From a checkpoint of a small segmentation model.
Model: 11.3M parameters, encoder arch vit, encoder activation gelu, encoder patch size [8, 8], decoder activation silu.
Training: batches of 128, held-out accuracy 98%.
Data: trained on simulated stained blood smears, 12.0 epochs.
Rows from block 2 of the decoder of a small segmentation model, named by matrix and row number. Rows with one number belong to one channel. Each number is 128 + 32 x the weight over its row's rms, rounded and kept within 0 to 255. All counts start at 0. Numbers have three digits each.
After each channel's rows are labels from the 100 images, of 14976, where the channel reaches its highest value: "colour at peak" is the nearest of a few named colours to the mean colour under the peak. Only what is clearly more common there than usual is listed. The data: simulated stained blood smears. In brackets: how many of the 100.
# convs0: first 3x3 conv (decoder.decb.0.0.convs.0.weight, 96x96x3x3, each kernel summed), inputs 64-95
# convs1: second 3x3 conv (decoder.decb.0.0.convs.1.weight, 96x96x3x3, transposed, each kernel summed), outputs 64-95

convs0.18:088086105127072117093097147148119103051149137063141116167089110114078037128181114094118084097146
convs1.18:126108162089158122136121117117168153108117142187157045156112103147107075128158138124183106124103
colour at peak: purple (85)

convs0.58:124124115173121147116141148106109129142187075163069170067147093182149049105133112151141099067157
convs1.58:072146126152148103114115118127104097176120154097107093173140148068103086110158135098110146129160
colour at peak: pink (92)

convs0.92:098112000122130130119098132103106092111188141129100126137146094114122137156081119103138114119129
convs1.92:063153156137122117126175110151112108126094084131088092160090158166126115122164147116054179129146
colour at peak: pink (76)

convs0.88:097133118167140156124098112123116143164128150097100171080105153094030141154159141118112118203145
convs1.88:133158120101124069152163098085131095099146143153125064148134109158183162107044131119043156068148
colour at peak: purple (79)

convs0.78:136166136147140106136133154118153152144109127120128105112152167083111197140158129113160120163108
convs1.78:088068212095125146103148115112160090157132142172089170121095089157191084149110132156093123150068
colour at peak: purple (43); brown (35)

convs0.36:083123117098165126139157093117175101103098177188103119171139116099136115153150122075112159119151
convs1.36:076135114083087109140150138120161080160091114145030174132153107120154125139058165155093164128127
colour at peak: grey (35)

convs0.0:114122120135139136126138107133131152140165094138091122121089141134140151145129109142124113037071
convs1.0:093135096158147132136111142097115115117099169153190072097131077125087108105000150176117131170141
colour at peak: purple (41)

convs0.85:126147148105183128142184162170153192106142172152155112132157123184101129113116120088173090156183
convs1.85:136155122091068096115076098128074118140105140125151169162141180055136128092113136172035117079138
colour at peak: pink (85)

convs0.91:079112032121119113109114128097120111135158155124098117124142141135121133120116115077117095116116
convs1.91:128178126151166122120169173095103076148144130106188147112125119102084090100134087089098193126144
colour at peak: pink (77)

convs0.79:098170135140184135158170167167173131146081111182160119166126125125118154182211148080155162138132
convs1.79:104126165081114142146132150104185107160088129119033136139121124171128075145054119159039145127106
colour at peak: pink (83)

convs0.89:108147119138107090126141122178112122079182151170149123175144131093071086169153150138122126112122
convs1.89:138113117131166154101110139082122110157151093068063192051154112115230194075089072110105149141154
colour at peak: grey (52)

convs0.70:094173127162155116122138123164140124087156116082177140082083144170117146093077109109165138140152
convs1.70:077170141155120145153174098164108092093121164132175127116102144093139172086123070134130140119115
colour at peak: pink (84)

convs0.52:042159124155119131131144134156145153133114141141092109221157128130112105083131143121147184166161
convs1.52:074132138128163094137136101060120132107132146092095173091177112111181150147089052104074090119148
colour at peak: white (61)

convs0.28:171095132106159144153161092123104143114099172160171123190063110111157150113104130126131141167160
convs1.28:153136200128111184055114142108145109153130129140101145100151086152105096096099165163159127111122
colour at peak: pink (76)

convs0.8:123122149146148122144109100173177169058152110145116110067156191192118151128151123148174079123149
convs1.8:128093158135113147064092158137122150171098070175161097107105107160082102086088172120138159139097
colour at peak: grey (29)

convs0.21:113124126184130124109093138107123145155162129104129119119081158026059097155154138138124122140141
convs1.21:138111160075123101113096111159143153164105106162115132157083096229151109115098120151055145081106
colour at peak: purple (46); grey (44)

convs0.7:154130123090123146112158081108097113125139161044104153169088144148119129119138114119136139131165
convs1.7:162140161121164170170109118133151135121107140138221120181101137131105026156091162134143198087115
colour at peak: pink (81)

convs0.81:099108129121128135120107164148117133054141142050114153137132137072123062120164126091121088145151
convs1.81:180141137141101140181155115118148186169128152167128102102129055138058122156124136136184135166092
colour at peak: purple (73)

convs0.4:113173135141137116134082221140184192129175158155151159127101106147079152180105164116176152068111
convs1.4:124170167183120083120135120079078117207128078117111144145187132083101123125127119127052108143114
colour at peak: pink (77)

convs0.14:159115127106113107153200188163135148093201130063141094186142123084152135116120123150138107110084
convs1.14:094106158132118127131028118130101092164110136156091104081153130172066148116110127157086160102145
colour at peak: purple (35)

convs0.33:175161144105142154133133155157092144163159121213147163101154099097122173141151127113158121085088
convs1.33:124106148169136130093150116148145120145178155136045094171027063162122143071159151172166098155176
colour at peak: purple (53); grey (46)

convs0.44:151122119146159124108166185148160138095127112063171099101119153176100135146119131141152100104169
convs1.44:146199189062129173078090127089104047170092119137149098086141124100040107197100139137096155156101
colour at peak: pink (83)

convs0.37:139150111127109086113129143151126177128137140061083106163144094158161114109109121116149137123121
convs1.37:129098221080142191121091119110090128136103159149191125084113150064111090127136148137183207113071
colour at peak: pink (84)

convs0.87:130128125146156084076074134145081117139172113113049104152126133126144124116119018091071127106123
convs1.87:138158155101118105124128168085158151187068141150161147174137124111115078143067196123109184104099
colour at peak: pink (83)

convs0.17:119042127080106089037105135135135097188172117100098100091091150143131118115105079105106123151146
convs1.17:108204126131155109165116109107104193095107127141120083138186128066106116085157109137092114074114
colour at peak: pink (78)

convs0.6:094107000115115113126110120102125140133147123113117108128151076122130134114102119101099121101117
convs1.6:164127124169133138156165156120165091156144082138155105139097150124097124183109158096120156191073
colour at peak: pink (78)

convs0.41:147078135119149095132203132155096161137182117110102073133174129121132060155168159096144138136115
convs1.41:159165082143091210137077105102114137130091118109107134075167105113123141115152053091147149172071
colour at peak: pink (83)

convs0.42:144173129123149153169194160137101140112156175206162146150110110133096128165122146115169139085101
convs1.42:149158117158081139128075152148141114192146126137115157115162089106115139075092150141071141163170
colour at peak: pink (79)

convs0.1:117147130101086109115101186187138128100187170030188162170107141161126112126129139125124136122147
convs1.1:102127233103165117150137033048179119154105076174075116115130079189151108103141102114087136078098
colour at peak: purple (95)

convs0.80:105109131092164117135154123157131194099113126100104110131075134199152127128089129132137167074104
convs1.80:139144107150092088159163093107165100179111079165092122123136103107149124189208079172133120143111
colour at peak: pink (77)

convs0.82:130106131156128159144166100174142161173153150144138115207071155124126126127084112154161154090055
convs1.82:109201060086098067086100110056135121111119088095096185110115143147159123165212154142079121069145
colour at peak: pink (84)

convs0.15:078125103117157121106090145138090089131216146115154133156042124246133130161119139120115179095083
convs1.15:166135171164085082129126128097125124135146098102135222070209122047215162100096101116062076140154
colour at peak: white (73)

convs0.22:074143129089118112138168183128143144145135116173114106125146088063112103102129123134150113087108
convs1.22:130101141106179131148086101151109106055190147029159137123102141160102111146129091165106148147133
colour at peak: grey (37)

convs0.34:091121141106140120138138158121064143123141139147141150113143152114092131116119126121130136048144
convs1.34:115127121162129120128121140153115103113116105128203085154093142129100131139116128201056091183122
colour at peak: grey (59)

convs0.39:137116117119120135127107126143106145139170174095156216202120124103104077099143129108110129156117
convs1.39:123138135120175148097155115132151167138193141164109023084043125154132135116089130165112177144121
colour at peak: grey (81)

convs0.56:116166132048134125113131121127084103156146121136160115110170122115100133154125130151127179057104
convs1.56:102075157151117090125122126113158163138146125156111154139096125161170151069112144132089044167145
colour at peak: purple (31); grey (27)

convs0.62:166104123145155164126167196108181158074161112102166109119088159155159130199165145140145122107120
convs1.62:116181105113125168180136076139106107133071103158103078136118175129080142149045190075078094147074
colour at peak: pink (77)

convs0.16:142118109110133141123093148121100103115134129087127133105133037123089140139150150104128081214121
convs1.16:083143197128082108146136175092118160079116097111168131130077124134088095212126128184131144072133
colour at peak: pink (82)

convs0.23:110173120112161145140159139154155147111109165173118146137044164162115122148094124127159151150162
convs1.23:149130173135161170117202109094115123077174096132102116137142156165147091132137134096038085118108
colour at peak: pink (76)

convs0.24:150121131092158154138144163125157103161139129192199084152158167106101171165090151142122122111154
convs1.24:164100085192148112129187117197135152117149093089128100209100149121092109156227114149162154153120
colour at peak: grey (29)

convs0.43:146169133120150101126146185162135152133151108122122136173124160151137126149136126129136102181139
convs1.43:185086153152118165124147118072092105121111151155135110089165099114140097109099146183046154087133
colour at peak: grey (30); purple (28)

convs0.90:141088126133132121120126154095073128115120117119113143073105098197170000100112128091141099098181
convs1.90:143150106181138131072111147150147142156103130086152084115122093137085067142202136103125132128128
colour at peak: grey (31)

convs0.48:116118129074128109107111122172086133152205149172148132139033107050067097131094142166138162118079
convs1.48:118107112161097095130122128092146101102133092050112215123216114110242176091135088083145103154169
colour at peak: white (86)